config = dict(
    train_examples=195000,
    translate=0.12,
    init='lecun_normal',
    nesterov=True,
    lr_schedule='linear',
)
Rows from block 6 of a small image classifier, named by matrix and row number. Each number is 50 + 12 x the weight over its row's rms, rounded and kept within 0 to 99. All counts start at 0.
Before each channel's rows are labels from the 100 images, of 14976, where the channel reaches its highest value: "top examples" is what is common among them; "colour at peak" is the nearest of a few named colours to the mean colour under the peak. Only what is clearly more common there than usual is listed. The data: rendered solids tumbling over patterned floors. In brackets: how many of the 100.
# c30: last pointwise conv (model.blocks.6.c3.0.weight, 144x144x1x1), inputs 0-143

top examples: light from behind the scene (99); count: one (52)
colour at peak: brown (49)
c30.94:47 42 63 60 38 46 41 39 31 55 27 39 50 46 40 35 53 31 42 52 44 56 59 43 55 56 50 45 41 42 54 56 41 65 50 38 29 44 59 55 49 45 47 46 24 55 54 44 57 51 23 55 46 72 38 47 31 39 23 37 63 47 55 55 58 52 68 52 40 58 50 57 50 19 35 53 48 53 52 74 49 66 50 27 48 49 34 69 63 59 53 30 50 43 43 37 62 54 46 37 58 48 62 63 52 51 46 29 76 56 71 45 57 29 34 33 44 63 51 50 53 54 65 64 53 63 62 48 32 54 36 66 78 36 80 30 67 58 53 42 36 53 54 61

top examples: light from behind the scene (100); count: one (52); sphere (25)
colour at peak: brown (54)
c30.51:48 41 39 54 55 42 36 48 41 56 51 49 43 58 50 60 37 41 38 37 36 37 46 45 85 47 57 46 44 41 52 43 58 60 58 63 39 44 47 51 53 47 40 48 29 53 51 50 43 37 40 53 48 45 75 30 48 47 38 47 36 43 50 34 58 59 53 35 38 54 68 42 44 33 54 53 49 32 60 52 32 31 64 46 27 41 62 22 39 38 44 61 41 36 73 54 70 46 40 76 37 57 57 50 37 45 49 47 66 49 72 52 67 43 35 51 34 57 65 48 29 48 67 51 59 55 65 41 39 59 45 46 69 63 74 58 47 71 51 37 14 66 40 24

top examples: light from behind the scene (85)
colour at peak: brown (46)
c30.1:52 43 50 43 52 49 56 58 55 60 50 33 59 42 42 66 48 30 47 31 58 53 47 51 44 65 59 36 58 38 56 50 65 69 59 37 58 54 57 42 74 58 26 49 49 50 36 77 78 50 47 61 81 39 27 56 56 48 78 60 57 37 28 58 61 51 58 59 40 57 56 50 51 36 55 54 67 52 49 50 48 42 32 35 19 49 54 45 65 46 54 46 34 55 63 44 56 45 57 46 39 70 33 57 56 62 42 68 24 36 68 41 42 41 51 65 54 58 53 70 39 54 44 51 36 35 79 22 34 53 59 50 60 41 49 48 31 56 50 57 37 41 60 57

top examples: light from the left (100)
colour at peak: brown (59)
c30.115:51 38 63 38 43 58 36 40 53 56 53 59 39 47 56 60 59 41 55 51 37 50 47 37 49 57 52 44 52 49 56 52 62 61 43 44 44 67 40 77 51 79 57 65 44 49 27 67 76 80 52 55 58 48 38 47 60 52 51 39 30 45 45 52 61 46 46 55 34 54 51 28 29 39 31 41 60 65 60 58 41 48 43 50 38 46 41 47 69 65 58 47 63 51 66 64 66 53 50 49 71 18 74 40 49 60 75 52 29 53 48 53 43 57 41 43 65 49 43 52 64 56 53 65 71 43 26 49 25 39 48 50 56 36 48 83 65 59 66 61 40 42 58 61

top examples: light from behind the scene (100); count: one (53)
colour at peak: brown (50)
c30.43:65 46 63 57 52 42 41 54 69 41 70 51 47 53 52 49 49 38 47 72 31 58 36 47 37 35 49 14 58 55 56 46 52 43 38 50 35 64 56 42 49 41 50 47 57 35 34 30 48 56 35 66 31 78 40 58 30 50 55 55 60 63 54 31 45 58 64 41 43 68 36 52 35 44 65 46 45 43 27 43 56 56 77 57 28 47 43 44 37 42 46 49 39 40 64 56 64 62 56 49 47 54 66 69 46 56 58 75 61 40 74 29 60 61 53 63 35 43 54 50 52 50 63 69 54 72 33 37 51 77 48 60 65 46 63 52 38 58 49 32 37 52 64 48

top examples: light from behind the camera (100)
colour at peak: brown (48)
c30.46:56 52 58 51 48 48 86 45 51 50 29 76 54 55 54 41 61 55 50 57 42 57 41 51 60 56 62 61 53 52 54 56 69 59 39 55 64 36 58 61 51 59 47 33 67 30 49 62 34 52 37 68 60 63 51 57 57 52 42 40 60 53 57 64 52 23 67 41 50 61 40 72 60 86 44 46 36 47 60 60 31 58 25 24 58 45 44 45 41 49 52 56 26 43 39 63 55 33 47 52 46 48 51 65 64 58 31 55 30 37 38 62 57 41 56 68 52 48 73 55 46 55 68 45 58 51 46 53 70 54 52 49 47 58 41 48 76 44 27 68 58 34 38 30

top examples: light from behind the scene (100)
colour at peak: brown (49)
c30.15:63 36 55 65 48 90 58 58 57 31 35 53 52 35 50 41 44 52 53 62 61 48 37 52 47 44 52 34 39 47 54 54 49 46 44 48 86 40 39 45 41 62 62 54 63 58 51 60 67 53 51 45 32 38 70 53 39 33 41 63 32 47 45 64 38 61 36 46 53 40 58 46 44 58 21 51 32 40 82 68 50 56 57 29 55 50 53 55 62 30 54 59 63 30 40 47 50 55 34 41 48 38 47 65 55 32 54 58 63 42 76 46 51 57 45 62 58 52 40 32 18 61 65 47 52 65 49 53 52 31 50 64 65 56 71 57 54 44 57 54 42 44 28 63

top examples: light from behind the scene (100)
colour at peak: brown (49)
c30.24:52 51 45 41 45 40 57 42 42 48 62 51 55 43 45 71 55 46 53 57 59 56 26 38 55 42 61 42 42 36 56 75 67 64 40 33 27 55 39 55 39 36 52 43 59 52 61 52 48 42 38 20 36 51 52 55 63 42 39 19 44 60 39 27 72 42 64 49 43 52 54 31 44 36 48 54 58 69 61 42 49 55 51 21 42 43 59 48 58 57 50 66 39 64 42 54 67 43 47 56 47 79 59 53 47 70 53 49 69 39 40 61 72 30 53 42 77 48 60 36 42 51 68 64 60 66 56 42 54 65 36 61 72 50 73 45 43 55 46 53 57 78 47 56

top examples: light from behind the scene (100); count: one (57)
colour at peak: brown (50)
c30.78:39 60 49 44 64 50 56 58 50 46 61 38 39 73 55 51 32 37 55 54 36 49 50 56 51 58 55 71 57 60 65 56 46 55 37 44 36 48 38 73 44 67 61 32 56 24 58 53 46 32 36 67 43 49 63 26 39 66 51 42 70 34 46 40 35 28 50 45 53 59 77 44 50 53 40 33 46 44 42 51 39 43 55 42 58 40 48 34 61 47 55 59 47 53 74 34 57 62 46 46 30 49 42 66 65 47 73 64 72 75 63 49 60 39 43 66 60 42 74 36 49 27 80 57 43 59 57 30 42 65 50 35 40 38 63 47 48 47 56 66 48 57 63 50

top examples: light from behind the scene (100); count: one (55)
colour at peak: brown (48)
c30.143:40 63 61 46 27 62 38 62 49 45 64 60 57 47 55 71 60 56 36 46 81 37 48 31 55 54 60 57 44 39 70 43 48 41 31 38 18 48 50 55 48 29 36 33 59 56 59 64 53 52 58 60 53 63 37 46 49 43 39 43 44 66 48 57 39 48 70 48 62 40 56 47 67 44 56 40 26 58 71 55 44 50 58 56 30 34 35 25 36 51 63 42 38 52 51 32 58 58 51 51 44 52 51 43 52 37 57 47 76 57 79 58 69 38 40 45 16 60 46 49 34 34 52 61 54 56 57 35 47 51 43 76 74 45 53 51 34 57 47 45 55 38 51 40

top examples: light from behind the scene (98)
colour at peak: brown (53)
c30.23:40 45 50 37 49 29 24 31 52 50 55 57 60 50 47 42 46 40 46 52 33 57 26 43 58 58 54 41 45 47 35 50 46 43 55 62 68 35 47 37 40 37 67 48 49 55 74 47 31 42 39 51 52 64 52 22 50 35 35 46 53 39 26 61 76 58 48 69 70 54 45 46 38 45 50 30 58 39 39 26 47 50 71 38 52 34 79 38 43 56 53 35 53 59 50 48 56 70 55 43 40 49 93 57 51 71 62 56 63 43 57 57 43 55 36 47 45 51 45 62 46 44 75 61 52 41 50 46 51 67 53 39 26 46 57 49 56 56 35 46 48 39 72 49

top examples: light from behind the scene (78)
colour at peak: brown (51)
c30.141:50 38 36 51 43 56 39 51 49 37 37 52 43 43 42 63 41 65 50 49 58 33 43 58 36 54 47 39 50 41 56 45 34 56 29 45 68 44 38 31 50 57 46 48 46 40 74 58 67 57 50 32 48 31 77 75 41 43 48 51 58 36 37 56 50 51 45 67 57 58 41 41 55 49 55 42 40 36 60 72 47 71 71 35 67 51 73 37 56 59 80 54 55 60 46 61 57 65 42 25 39 55 85 50 59 57 31 60 49 46 58 52 47 39 13 60 51 42 67 60 51 45 40 68 41 38 52 42 22 42 46 44 54 58 35 45 49 29 55 67 44 49 53 48

top examples: light from behind the camera (73)
colour at peak: brown (64)
c30.116:49 48 46 49 61 33 53 47 47 39 40 54 49 45 65 57 23 43 37 64 48 60 47 47 42 52 60 42 67 47 47 54 60 26 56 67 71 44 54 57 51 73 72 49 46 64 59 57 29 58 49 68 43 60 57 57 67 59 33 50 49 40 39 36 56 36 73 42 76 69 46 50 54 53 66 71 37 32 59 24 53 49 44 46 38 39 69 41 70 42 76 60 39 43 56 43 49 47 32 39 37 35 91 46 54 51 70 53 56 34 33 60 59 51 56 53 59 52 55 54 40 45 63 50 63 42 48 28 70 45 49 62 53 56 39 36 46 49 73 63 47 58 42 47